config.yaml
encoder_head_dim: 64
encoder_expert_mlp_ratio: 0.5
encoder_experts_per_token: 1
encoder_positions: "rope"
orthogonalizer: "newton_schulz_5"
epochs: 24.6
Rows from block 8 of the encoder of a small masked spectrogram model, named by matrix and row number. Rows with one number belong to one neuron. Each number is 128 + 24 x the weight over its row's rms, rounded and kept within 0 to 255. All counts start at 0.
After each neuron's rows are labels from the 100 clips, of 14976, where the neuron reaches its highest value: "peak on" is the class under the peak; "top examples" is what is common among them. Only what is clearly more common there than usual is listed. The data: strings of digits, spoken by a formant synthesiser in many voices.
# fc1: MLP up (encoder.blocks.8.mlp.fc1.weight, 640x160), inputs 0-79
# fc2: MLP down (encoder.blocks.8.mlp.fc2.weight, 160x640, transposed), outputs 0-79

fc1.556 [101 184 133 115 130  72 158 128 112 117 144 107 142 109  95  85 109 131 167  99 124 160 132 100  82  95 135 109  87  95  91 123 120 157 174 148  86 114 109 126 140 120 119 110 140  85 114 149 107 138 135 128 138 133  77 118  91 170 127 135 125 140 129 102 116 174 122 100 145 125 129  99 158  86 123 112 122  77 131 163]
fc2.556 [133 114 127 102 167 163 114 132 120 158 148 129  97 136 146 137  78 152 114 109 104 153 128 104 144 119 164 153 125 107 139 122 118  76 119 144 125 111 162 146 138 105 111 111  90 111 138 109 124 126 146 113 171  79 123 169  99 111 153  90 134 125 111 125 119 139 130 148 126 140 170 136 107 112 101 143 186 122 142 157]
peak on: /aɪ/; /ɔ/
top examples: voice: low voice

fc1.253 [119 155 118 134 191 110 150 127  88 157 134  87 113 156 118 124 118  96 123 142 169 110 124 107 104 124 141 143 103  99 149  96  81 140 161 141 123 149 123 112 124  96  91 138 116 108  81  95  72 108 119 149 138 131 109 124 103 146  97 109 104 147 133  81 107 137  80 126 131  93 126 135 140 136 137 138 129 151  85 105]
fc2.253 [141  85 129 128 109 115  98 144 119  91 139 168 134 106 117 150 111 132 128 173 133 121 162 113 135 128 138 127 109 120 124 113 156 142 159  84 147 128 117  68 112 152 148 114 123 123  83 151 173 137 112 109 135 123  91  86 129 117  88  78 131 116 148 161 114 128 115 137 143 146 127 142 128 132 147 144 123 112  89 127]
peak on: /ɹ/
top examples: "zero"; voice: deep voice; first digit: zero

fc1.69 [153  98 133 167 174 141 139 106 167 120 115 122 119 129  88 165 144 122 148 166 185 124 100 145  91 162 124 125 111 120  91 113 107 131 112 111 137 107 170 161 102 155 118 123 108 150 183 130 145 126  85 153 132 142 176 139 119 104 118 131 157 118 128 112 119 104 104 137 134 152 183 124 113 146 147 147 138 116 131  91]
fc2.69 [171 179 102 151 141 176 141 140 159  97  99 144 149 132 135 146 159 115 182 135 135 110 101 134 135 148 134 125 123 137 137 127 164 117 155 138 149 179 115 157 173 159 122 134  88 117  95 107 113 102 137 116 151 152 125 120 131 100 144 181 145 157 160 148  86 129 116 154  95 139 130 128 118 110 123 159  88 149 107 155]
peak on: /ɹ/; /u/
top examples: voice: child-like voice; first digit: three

fc1.322 [125 126 136 154 174 156 113  67 139 138  87 110 151 142 106 148 140 164 157 108 147 121 156 115 164 131 110 149  94 111 178  96 126  78 133 128 166 128 162 195 128 180 119  98 138 127 131 133  96 119 107 133 149 152 138  78 127 138 143 129 107 185 144 113 127 153 131 155 121 129 114 135 101 144  87 139 144 118 144 100]
fc2.322 [125 151 131 114 102 120 104 132 193 118 125  85 151 141 137 137 134 104 161 147 113 122 116 126 154 132 120 110 110 173 122 162 167 158 156 132 136 168  87 147  89 141 108 172 109  91  75 114 125  85 146 149 122  99 145 100 140 101 106 159 132 113 145 171 144 164 187 148 132 133 167  80 116 127 142 123  86 109 120 126]
peak on: /u/
top examples: "two"; first digit: two; last digit: two

fc1.62 [111 142 167 158 108 164 134 133 128 143 108 158  88  99 171  90 105  86 129 127 159 143 154 105 103 155 137 125 138 137  93 129 153 126  75 160 110 143 132 131 168 144 123 134 152  97 133 112 109 114 157 133  80 157  97 149 126 131  88  79 129 118 118  96 111 126 121 136 116 133 116 106 111 131 114 102  88 110 127 146]
fc2.62 [122 104 119 144  78 147 141 118 136 126  84 105 100 125 156 147 183 142 130 163 120 162 116 119 160 117 138 121 163 117 153 134 152 165 166 155 119 126 140 133 110 164 141 100  95  90 124 104 125 120 119 108 121 104 140 103 153 136 124  97 148  97 142  97 149  84 117 132 136 132 128 147 130 151 111 120 102 117  95 137]
peak on: /ɹ/
top examples: voice: child-like voice; "three"; first digit: three

fc1.574 [125 107 112 103 121 125 117 121  94  89 104 120 124 103 133 130 119  83 135 116 119 157 135 157 142 148 145 107 121 121 105 107 114 159 118 103  87 140 132 143 147 152  92 135 124  90  88 142 130  97 123 135 119 125 131 146 129 105 134 132 122 138 112  99  76 179 117 156 124  98 122  97 126 166  84 143 119 100 124 144]
fc2.574 [160  86 144 137 115 159 112 143 107  75  83 167 160 163 114 202 133 144 114 116 157  74 103 154 102 138 110 165 151 145 122 137  97 100 124 112 131 103 162 150 135 140 113 115 152 148 117 118 134 135 158 136 120  94 157 162 128 133 118 159 125 158 169 158  76 125 107 106 130 125 150 138 110 107 153 113 139 174 138 151]
peak on: /k/
top examples: "six"; first digit: six; number of digits: 5

fc1.568 [134  94 136 157 143 114 128 131  77 136 169 117 113 113 118 150 106 173 119  77 131 142  94 158 176 157 157  88 102 121 104 142 164 183 163 160 163 129 132 139  75 152 141 112 119 124 134 122 157 119 125 130 125 111 115 129 109 128 103 114 114 164 154 129 185 171 123 119 131 112 120 115 121 140 143 125 140 113 101 151]
fc2.568 [154 142 144 169 149 122 126 176 120 135 128 124 154 147 139 120 140 137 162 130 116 133 175 156 153 111 173 129 125  93 108 142  88 163 154 121 158 126 103 139 122 116 133 148  73 162 106 108 137 130 110 123 132 138 139 202 143 165 142 118 104 114 151 115 103 131 128 130 117 129 115 137 130 166 154 169 130 125  87  83]
peak on: /t/
top examples: reverberation; "two"

fc1.562 [128 164 111 118 114 153 181 130 103 127 102 122 102 152 102 103 154 105 127 149 139 131 163 116  89 150 118 125 109 126 145 118 140 138 155 140 129 151  76 105 112 130 162 143 160 187 125 160 157 113 142 183 175 104 128  83 122  87 129 100 139 131 104 103 141 127 130 107 142 111 141 101  77 130  95 132 172 125  98 136]
fc2.562 [143 118 115 184 123 144 116 139 102 116 130 142 101 107 125 122 104 117 150 189 102 119 120 152 114 128 144 133 147 130 125 108 140 148 143 137 134 135 120 119 145 123 122 113  93 183 161 109 142 117 112 149 126 178 118 107 114 142 162 144 121  88 118 155 105 124 110  99 123 111 106  71 115 168  70  97 119 104 146 120]
peak on: /t/
top examples: mains hum

fc1.631 [129 100 116 143 150 143 144 155 170 157 157 128 114 113 105 128 192 172 134 133 163 104 133 174  98 166 170  88 119  81 130 138 109 147 129 143 114 115 162 145 130 153  87 168 178 135 142 167  82 142 130 134 155 106  95 141 131 107 133 102  84 135 119  98 134 107 165 137 118  89 130 113 100 123 128 175 135 118 120 107]
fc2.631 [130 100 152  86 149 111  58  92 121 160 141 143 135 127 137 103 159 114 108 143 155 168 120 102 139 163 117 121 165 120 146  90 157  99 114 111  93 108 104 134 168 153  90 137 157 109 151 115 141 140 145 115 144 140 158 157 124 147 104 108 158 143  71 123 140  94 113 127 153 145 104 113 175 157 125 103  91 132 116 117]
peak on: /u/; /oʊ/
top examples: voice: child-like voice; "two"; first digit: two

fc1.120 [137 171 182 122 137 136 176 117 122 154 128 114 148 101  76 180 124 187  92 104 141  76 141 148 107 118 147 159 146 162 123 137 177 113 123 119 146 107 125 118 131 119 115 121 170 138 142 134 152 134 121 169 158 103 107 113 141 103 171 130 169 116 140 152 138 127 118 135 182 109 159 142 121 123  93 137 143 128 148  84]
fc2.120 [100 124 126 151 132 121 124 163  98 158 126 126 103 149  97  96  82 142 131  94 160 193 169 120 101 120 115 136 144 135 145 150 111 152 113 119 138  94 132 125 110 137 118 137  83 126 165 127 138 118  65  95  89 110 178 168 140 147 122 161  68 132 153  94 110 120 126 116 173 116 141 120 129 124 145 117  85 117 137 152]
peak on: /t/; /k/
top examples: voice: deep voice; last digit: eight

fc1.342 [ 96 170 129 173 163 143 127 110 134 109  73 143 139 120 129 190 170  99 159 137 113 150 160 169 161 174 111 131 126 133 139 127 113 100 160 122 143 115 158 129 103 121 102 172 148 107 126 144 132  97 107 129 117  81 152 145 152 153  91 140 119 134 107 105 131 113 168 154 118 128 143 129 136 134 143 120  94 135 120 117]
fc2.342 [124 115 148  97 140  93  96 141 122  95 125 124 113 187 113 146 175 115 130 134  98 117 134 147 142 136 127 107 133 134 150 122 105  93  99 127  93 139 141 139 139 112 150 119 165 105  93  85 146  92 101 148 140 177  89 128 132 156 103 152 133  81 144 183  90 109 133  83 149 156 133 121 124 120 110 164 111 158  75 121]
peak on: /k/
top examples: "six"; first digit: six

fc1.473 [112 141 138 143 136 157 107 135 142  98 138 143 126  72 122 123 110 101 151 107 133 148 125 120 166 116 159 153  98 109 141 123 113 163 158 125 134 132 174  95 140 110 100 135 156 109  63 155 181 151 127 134 123 127  96 141 154 110 163  93 160 101  90 116 112  97 130 148 121 111 170 139 118 156 136 141 116 107 117 162]
fc2.473 [146 102 156 153 118 113 146 155 127 138 172 112 119 171  98 128 120  81 120 139 103 111 122 106 142 104 148 138 124 108 115 137 180 131 119 127 144 141 119 151 188 127 132 139 147 120 120 110 135  95 116 143 132 136 127 121 113 175 129 129 148 109 150 146 104 105  90 140 167 147 158 141 118  86 108  84 148  85 164 100]
peak on: /i/
top examples: "three"; voice: child-like voice; first digit: three

fc1.391 [135 126 105 142 107 121 139 139 136 125 116 113 111 118 153 118 128 149 119 113 179 130 163  96 179 152 161 157 141 143 138 132 143 133  93 129  99  87 139  91 110 144 120 161 113 127 131 119 117 129 173 124 150 126 118 143 120 147 124 134 127  93 102 127 149 121 149 135  76 140 151 153 110 126 153 127 103 128 108 196]
fc2.391 [ 96 157 159 136 136 152 114  93 134  97 142 133 134 163 102 123 138 118 112 142 109  69 125 153 114 136 170 122 177 129 130 148 144 114 143 146 120 141 147 136 131 121 129 107 120 140 165 161 148 161  83 139 127 147  79  63 143 125 139 134 117 122 116 133 114 185 163 141 105  96 127 126 114 138  95 112 131 173 106 129]
peak on: /i/
top examples: voice: child-like voice; "three"; first digit: three

fc1.293 [141 170 112 134 126  84 123 132 113 145 124 130 113 140 114  69 128  93  99  70 130 115 193 106 131 101  80 131 115 101 154 114  61  93 121 143 158 102 173 140 140 109 136 120 155 131 129 117 123 109 141 101 105 130  93 143  83  96  99 111 116 125 150 103 181  92  91 108 118 123 125 152 134 142 138 143 151 149  92 134]
fc2.293 [169 141 170 155 149 191 135 153 113 136 155  90 137  68 116 116 142 146 120 173 143 138 118 156 122 151 157 161 133 104 146 146 166 159 135 161 112 149 145  84 180 155 131 130 135 149 145 136 121 149 145 132 114 143 140 183 137 172 169 104 122 121 124 152 128 128  97 162  91 121 135 137 142 124 144 150 133 131 141  97]
peak on: /t/
top examples: "eight"; voice: child-like voice; first digit: eight

fc1.46 [140  95 160 129 132 161 137 145 149 151 122 125 150 139 142 130 127 114 110 117 167 139 131 132 136 150 107 164 140 126 118 119 148 121 150 166 189 128 180 140 145 134  99 115 109  98 130 100 117 111 145 123 142 138  93 117 151 144 141 165 141 126 131 120 139  61  87 133 138 166 137 173 130  82  71 159 128 116 121 168]
fc2.46 [119 107 123 137 137  95 127  95 142 149 156 117 154  94 104 131 147 148 104  98  67 146 148 126 103 167 139 142 114 134 119 126 107 148  62 145 141 124 109 111 155 125 126 116 124 167 149 124  81 141 109 156  81 141 156 125 114 113 122  90  95 146 106 161 142  83 106  90 176 135 140  98 145 125 142 197 146 106 149 159]
peak on: /ɹ/
top examples: "four"; first digit: four

fc1.133 [140 128 159 157 116 110 130 104  98 125 137 126 144 107 100 118 113 133 115 112 161 117 109 127 141 116 147 135 133 110  82 149 131 150 143  87 169 103 133 137 165 112 149 164 142 125 161 118 118 144 121 129 105  66 124 136 110 158 133 105 138 109 123 132 162 140 130 162  97 146 118 110 125 117 104 139  96 114 163 143]
fc2.133 [ 95 118  95 114 158 118 134 185 138 106 104 159 118 127 107 103  93  91 145 134 175 135 151 159  73  98 140 130 103 112  92  89 134 148 167 127 167 108 133  85 158 135 102 125 131 134  87 116 140 147 109 105 137 105 121 135 159 116 132 102 143 119 178 159 119 150  92 102 168 107 174 129 104 176 177 138 139 127 131 163]
peak on: /i/
top examples: "three"; first digit: three; pink noise

fc1.5 [ 60 105 162 136 113 119 167 129 123 151 155 101 136 106 137 113 142  98 121 136  92 162 130 109 167 143 129  93 174 132 136 125 143 108 159 117 100 132 139 151 106 131 114 152 143 132 115 148 108 158 124 125 101 136 127 114 141 136 109 103 151 131 102 161  93 157 133 141 145  90 113  99 128 147 117 134 102 124 110 136]
fc2.5 [109 110 132 171 114 169 120 114 162  67 115 152 124 105 116 139 110  96 158 138 127 111 116 140 113 145 122 110 131 120  98 138 155 128 154 143 118 160 121 150 143 190 122  94 141  89 157 134 165 149 145 101 120 137 155  94 124 158 120 170 176 108 138 159 144 138 125 120 105 112 136 132 129 125 128  95 126 162 114 151]
peak on: /ɹ/
top examples: "zero"; first digit: zero; last digit: zero

fc1.368 [163 155 121 128 147 122  97 124 116 143 109 111 114 126 124 150 151 159 108 133 129 155 116 162 133 144 166 113 120 120 152 149  95 151 119 148 137 112 125 112 111 125 121 120 108 142 165 187  96  93 171 159 158 139 165 144 133 107  93 103 130 139 137 132 108  66 113 106 128 151 128 142 156  83 138 106 162 135 111 113]
fc2.368 [129 114 132 138  91 108  93 113 167 108 196 137  92 153  94 129 130 132 130 133 113 163 121 121 171 153 118 122 124 169  96 139 164  92 154 122 111 146 158 136 137 150 119 122 135 106 148 150 170  86  96 108 127 163 152 123 126 156 114 133 142 122 134 132 111 151 122 132 146 149 106  81 121 150 163 145 109 194 124 102]
peak on: /u/; /oʊ/
top examples: "two"; "zero"; first digit: two

fc1.426 [103 143 114 101 145 139 126 102  94 129 125 115 143  85 142 158 159  97 113 168 154 172 164 157 128 114 176 106 147 118 137  93  94 105 135 123 115 134 116 157  83 117 157 150 134 124 127 141 123 155 126 189 143 123 145 122 134 132 159  77 108 130 121 149 105 131  72 137 108 127 134 173 147 143 108 112 105 127 144 147]
fc2.426 [119 116 140 193 112 103 110 139 169 119  87 136 126 118 146 166 127  97 145 127 119 180 169 144 140 111 124  83 102 111 114  98 122 171 131 157  90 120  91 135 116 134 107 144  65 149 121 127 119 159 136 144 132 135 161 162  85 119  99 118 129 149 119 163 126 147 103 107 157 165 122 137 118 155 142 137 129 104 147 137]
peak on: /w/
top examples: "one"; first digit: one; rumble; last digit: one

fc1.594 [141 122 139 116 107 122 127  99 150 120  89 168 129 130 124 118 145 130 140 122  67 111 123  99 100 119  95  79 142  91 143 139 132 143 130  98 105 116 152 112 146 145 149 144 135 111 143 121 145 130 109 162 141  88 139  88 161 103 129 130 175 124 131  78 127 131 165 136 130 164 131 137 137 117  71 116 147 192 109 143]
fc2.594 [ 89 128 104 135 127 107 152 135 114 132 130 112 137  96 120 183 124 162 124 142 137 106 138 127 131 127 139 116 112 136 117  82 111  97  97 161 102 109 151 130 161 124 146 133 122 116 144 143 138  96 131 136 147 113 145 125  97 176 102 162 117 146 105 134 129 109 147 146  95 133 177 113  91 167 112  98 151 121  94 119]
peak on: /k/
top examples: reverberation; "six"; voice: high voice; first digit: six

fc1.482 [ 89  94 118 153 140  82 151 118 117 161 126 102 145 126 129  91 185 106 173 140 108  89 148 133 185 106 160 147 159 156 149 101 101 129 111 112  95  94 135 132 141  84 116 138  95 127 123 158 124 107 133 148 142 144 117 138 118 138 148 120 103 167 107 127 112 121 104 154  90 136 131 147 112 164 138 100 109 117 123  96]
fc2.482 [ 85 134 105 146 131 159 102 158 154 127 137  88 123 125 114 154 108 103 120 101 146 143 143 141 128 133 150  71 147  96 117 108 130 168 152 130 173 116 140  86 126 105 107 151 125 126 118 154 106 113 128 146 125 137 139 128 166 121  90 161 107 115 130 123 114 127 119  96 165 144  65  96  92 156 107 139 144 162 111 105]
peak on: /w/
top examples: "one"; voice: child-like voice; first digit: one

fc1.246 [ 89 114 122 118 116 116 158 106 167 132 129 137  91  74 180 144 117 155 134 112 115  99 142 172 107 109 126 112 141 167 110 144  97 117 147 140 118  96  77 126  97 108 157 104 109 153 136 130 166 116 123 113 123 116 147 123 115 126 141 161 132  97 154 121 123 113 104 127 119 169 110  78 133 167 108  73  89 140 137 152]
fc2.246 [121 131 101 138 130 123 154 127  98 110 132 140 100 113 130 166 153 130 159 183 120 137 173 123  94  96  98 111 160 103 178 131 136 162 110 157 147 113 159 152 130 157  86 106 163 130 128 126 124 108 180 130 130 115 112  81 135 103 150 118 145 131 104 125 155 148 120 172  89 142 122 133  96  81 108 138 137 124 147 118]
peak on: /ɪ/
top examples: voice: deep voice; clipping

fc1.626 [ 96 169 125 114 146 170 156 105 134 102 131 182 132 116 159 111  96 148 135 103  94 148 107 103 148  84 132  88  88 131  76 106 135  89 138 171 122 120 115 115 127 124 154 133 135 146 105 104 129 121  95 119  88 148 152 128 166 154 122 136 162 143 138 156 163 186 166 113 114 102 122  87  75 129 137  88 161 119 107 155]
fc2.626 [104 130 146 121 153  87 132 162 107  87 148 107 122 119 111 102 139 125 119 149 158 114  42 117  89 128 123  96 126 105 152 157 140 125  86 107 165 130 131 179 157 149 135 103 113 115 123 161 167 127 186 158 131 119 180 117 140 119 130 100 103 110 125 112 118  68 152 172 129 118 118 141 144 149 114 154  96 137 110 152]
peak on: /t/; /s/
top examples: rumble

fc1.80 [103 135 102  91 139 108 159 128 131 165 117 124 140 136 121 155 117 167 112 103 122 168 192 167 130 173 118 157 111 126 112 105 110 156 149 112 127  94 105 117 137 141 101 115 105 129 104 107 156 127 129 160 106 112 149 120 118  72 123  90 118 134  91 108 123 154 125 141 114 137  87 132 158 130 110 141 105 137  72 105]
fc2.80 [161 127 137 146 119 137  89 145 142 150 133 100 153 209 117 155 140 132 120 136 123  80 161 115 142 138 119 128 133 114 135  96 128 112 136 137 136 135 147 109 147 140 135 108 119 123 162 136 170  82 149 121 123 113 118 140 116 179 152  93 151 106 136 180  89 182 169 131 143 125 126 132 114 139 112 137 127 158  77 123]
peak on: /k/
top examples: "six"; first digit: six; last digit: six

fc1.162 [ 77 103 104 140 122  93 157 133 150 166 134 107 129 145 132  63 158 114 135 125 130 147 142 123 175 148 162 117 164 123 111 129 150 120 105 129 131  89 101 120 117 124 131 169 129 112 135 139 117 105 138 162 145 147 160 131 105  70 108 100 145 148 133 125 124 139 122 105 150 111 159  86 116 131  79 156 104 135 100 135]
fc2.162 [123 142 115 200 116 132 149 113 120  95 129 102 141 127 132 134 123  90 150 131 150 100 118 123 127  98 138 143 128 106 126 103 123 119 108 102 129 151 138 140 136 143 125 111 110 122 127 146 113 159 148 116 103 146 128 152 148 138 100 115 141 109 118 160 126 147  76 107  95 126 136 160 161 109 112 117  62 155 106 149]
peak on: /w/
top examples: "one"; voice: child-like voice; first digit: one; last digit: one

fc1.203 [126 108 150 133 115  98 154 171 177 143 144 124 153  80 124 110 146 144 104 118 123  99 110  74 132  98 102 124 113 105 145  95 119 117 132 141 113  95 152 113 138 141 111 117 110 108 132 117 144 127 155 121 133 114 127 136 166 144 188 129 135  83 115 147 157 131 132 146  91 141 160 121 129 114  85 149 110 155 152 112]
fc2.203 [142 155 148 115 132 169  89 132  98 104 152 141 147  96 135 195 119  98 131 109 164 123  87 155  88  90 117 149 136 107 150 112 103  80 110 127 119 113  79 132 134 152 154 134 143 135 173 178 146  91 104  72 144 129 152 116 135 130 119 126 165 155 112  98 126 108 168 134 162 118 133  88 135  95 140 123 138 138 109 114]
peak on: /i/; /eɪ/
top examples: voice: low voice; "three"; first digit: three

fc1.290 [117 121 139 146 167 136 157 107 124  96 135  89 165  77 130 102 138 177 114 134 127 124 145 117 103 166 144 156  83  89 149 106 115 116 138 109 139 133 167 138  94 150  86 126 144 127  98  93 145 171 133 140 163 105 140 104 114 114 143 110 130 151 119 121 110 146 106 172 129 108 170 129  93 122 137 124  92  84 112  94]
fc2.290 [120 164 126 137  99 131 124 165 141 130 121 155 158 153 153 106 173 132 117 153 145 136  95 140 142 120 153 149 118 120 107 136 104 162 119 109 108 131 146 147 181 139 148 130 111  64 153  94 135 129 130  91 153 190 131 134 146 127 167 150  81 148 112 175 101 171 179 137 138  91  83 105 124 102 149 156  79  97 125 115]
peak on: /u/
top examples: "two"; first digit: two; last digit: two

fc1.190 [140 163 140 111 179 113 108 139  84 137 116 165 142  82  96 104 119 121 130 133 154 159 125 101 149 116 168 117 151 157  68 123  75 129  97 119 132 146 132 159 146  92 111  62 116  99 119 150 104 149 157 137 154 122 105 125 107 160 120 115  97 178 184 129 163 110 150 130 123 139 170 117 192 116  95 135  90 123 177 133]
fc2.190 [167 126 135 118 130 145 161 155  97 120 108 150 109 152 133 124  90 130 105 169 148 125 145 117 143 144 108 150 153 128 128 112 150 148 164 122 123 105 119 123 135 124 118  91 134 139 172 127 101 128 125 121 160 125 160 128 146 119 101 123 120 101 151 159 139 158 139 139  98 137 104 118 152 106 102 137 175 166 111 133]
peak on: /aɪ/
top examples: voice: high voice

fc1.520 [143  74 137 133 153 154 140 122 112 109 111 140  98 136 143 133 140 136 165 134  98 122 131 123 138  89 112 133 137 109 111 177  95 140  89 123 140  91 107 146 118 140 161 127 145 144 113  68 146 118 158 142 108 123 156 123 150  92 114 109 126 149 134 103 125 162 134 108  93  93 145  93  99 140 136 126 106 128 146 106]
fc2.520 [136 124 128 112 129 100 138 146 153 133 107 133 126 126 152  95 123 141 131 121 143 131 177 149 144 153 108 138 135 135 142 111 132 136 132 150 137 155 128 105 126 108 171 104 108 114 153 102 109 123 107 134 147  95 107 126  87 123 155 143 114 165 145  91  97 124 181 116  85 166  86 126 149 156  94 173 121 124 127 154]
peak on: /eɪ/
top examples: "eight"; first digit: eight; last digit: eight

fc1.633 [157 122 137 112 175 124 136 108 172 111 164 141 154 153 119 174 131 128 185 135 137 110 142 144 101 134 131 137 118 130 130 169 123 127 144 141 148 140 124 167 130 144 123 141 148 173 113 139 166 176 145 111 134  77 174 107  97 106 148 151 165 123 129 118  86 116  94 107 122 139 129 127 146  77 122 143 153 125  68 128]
fc2.633 [106 182 157 148 114 180 100 115 143  76 138 142 131 114 151 142 112 138 165 142 147 110 132 145 128 132 120 115 114 101 106 122 141  89 130 122 132 151 153 146 166 154 141 166 115 107  96 133 130 124 132  76 131  76  64 105 167 164 122 164  92 114 119 139 108 127  98 156 158 125 132 160 123 107 104 137  85 115 131 147]
peak on: /ɹ/
top examples: "zero"; voice: deep voice; first digit: zero; white noise

fc1.396 [102 140 137 162 148 122 127  76 158 103 121 103 146 144  89 140 136 101 146 157 136 130  93 139 147 142 146  99 114 138  98 150 134 116 171 124 155 158 129 131 146 183 124 131 116 124 121 126 154 156 143  99 141  88 134 132 137 129 145 155 172  84 151 133 116 128 114 116 116 144 114 139 124 128 142 121 161  93 111 164]
fc2.396 [ 75 128 135  97 127 170 116 131 184 122 144 116 129 108 154 136 170  92 148 118 105 138 138 123 128 149  98  79 150 109  89 145 125 111  93 144 123 164 123 111 137  99 163 133 120  95 127 139 141 162 115 137 128 140 112 154 141 167 140 150 124 105 129 139 117 148 123  97 127 119 138 127 119 120 130 163  71 153 144 128]
peak on: /ɹ/
top examples: "zero"; first digit: zero

fc1.543 [146 113 161 105 122 136 139 128  82 124 134 111 115 106 135 122 130 139 153 135 147 115 133 119 152 141 174 136 122 150 157 134  86 154  85 113 122 147  96 126 129 114 120 138  87 154 174  93 128 127  97 165 121 156  90 116 168 142 101 106 121 169 105 139  96 102 115 136 103 111 135 148 101 118  88 141 102 110 193 131]
fc2.543 [ 97 131 137 142 138 134 150 186 145 110 100 129 165 174 153 130 111 103 101 143 129 129 110 159 137 109 105 140 126  87 133 128 168 104  93 120 115 135 139  95 123  77 162 110 119 107 134 139 125 108 115 157 132 132 176 114  88 107 119 121  99 148 159 101 118 119 158 137 119  91 119 131  59 210  98 139 127 156 111 141]
peak on: /eɪ/
top examples: voice: deep voice; "eight"; whispered; first digit: eight

fc1.399 [131 133 168 154  83  99 119 101 129  98  86 119 133 112 118 139 128 113 126 146 116 169 122 135 152 127 172 147 154 125 117  96 114 136  86  98 148 105 158 132 100 175 129 129 137 111  73 127 133 143 140 121  97 129 145 153 128  87 151 133 119 132 115 113 131  94 127 139  91 124 139 102 128 100 128 116 108 154 125 123]
fc2.399 [122 113 132 122 109 135 151 130 144 106  99 114 109 100 167 135 108 148 121 139 141 123 113 155 114 169  92 109 149 125 108 120 156 107 136 124 120  76 116  93 101 144 120 177 106 129  91 138 153 131 130 107  88  92 127 132 132 116  79  82 148 154  98 108 156  78 138 144 106 124 121 144 111 109 117 163 139 146 103 124]
peak on: /i/
top examples: voice: child-like voice; "three"; clipping; first digit: three

fc1.494 [132  69 123 151 123 105 145 109 141  80 100 105 115 131 137  93 137 186 120 122 112 149 134 141 113 142 111 139 153 126 110  98 133  88 126 112 149 113 140 101 123 109 110 131 124  80 123 120 133 161 124 193 132 120 123 138 126 156 165  94 118 186 137 122 102 155 103 171 107 130 142 124 129 140  88 148 139 137 137 134]
fc2.494 [107 124 143 151  90 126 118  98  98 134 156 123 128 106 113 118 128 117 132  87 128 118  95 155 134 129 111 123 115 113  94 117 158 122 117 103 117  85 134 130  99 139 134  86 127 135 153 117 112 117 155 160 124 140  77 104 187 149 146 152 108  94 131 192 147 121 126 114 116  80 119 106 137 128 144 106 130 123 108 158]
peak on: /eɪ/; /aɪ/
top examples: "eight"; first digit: eight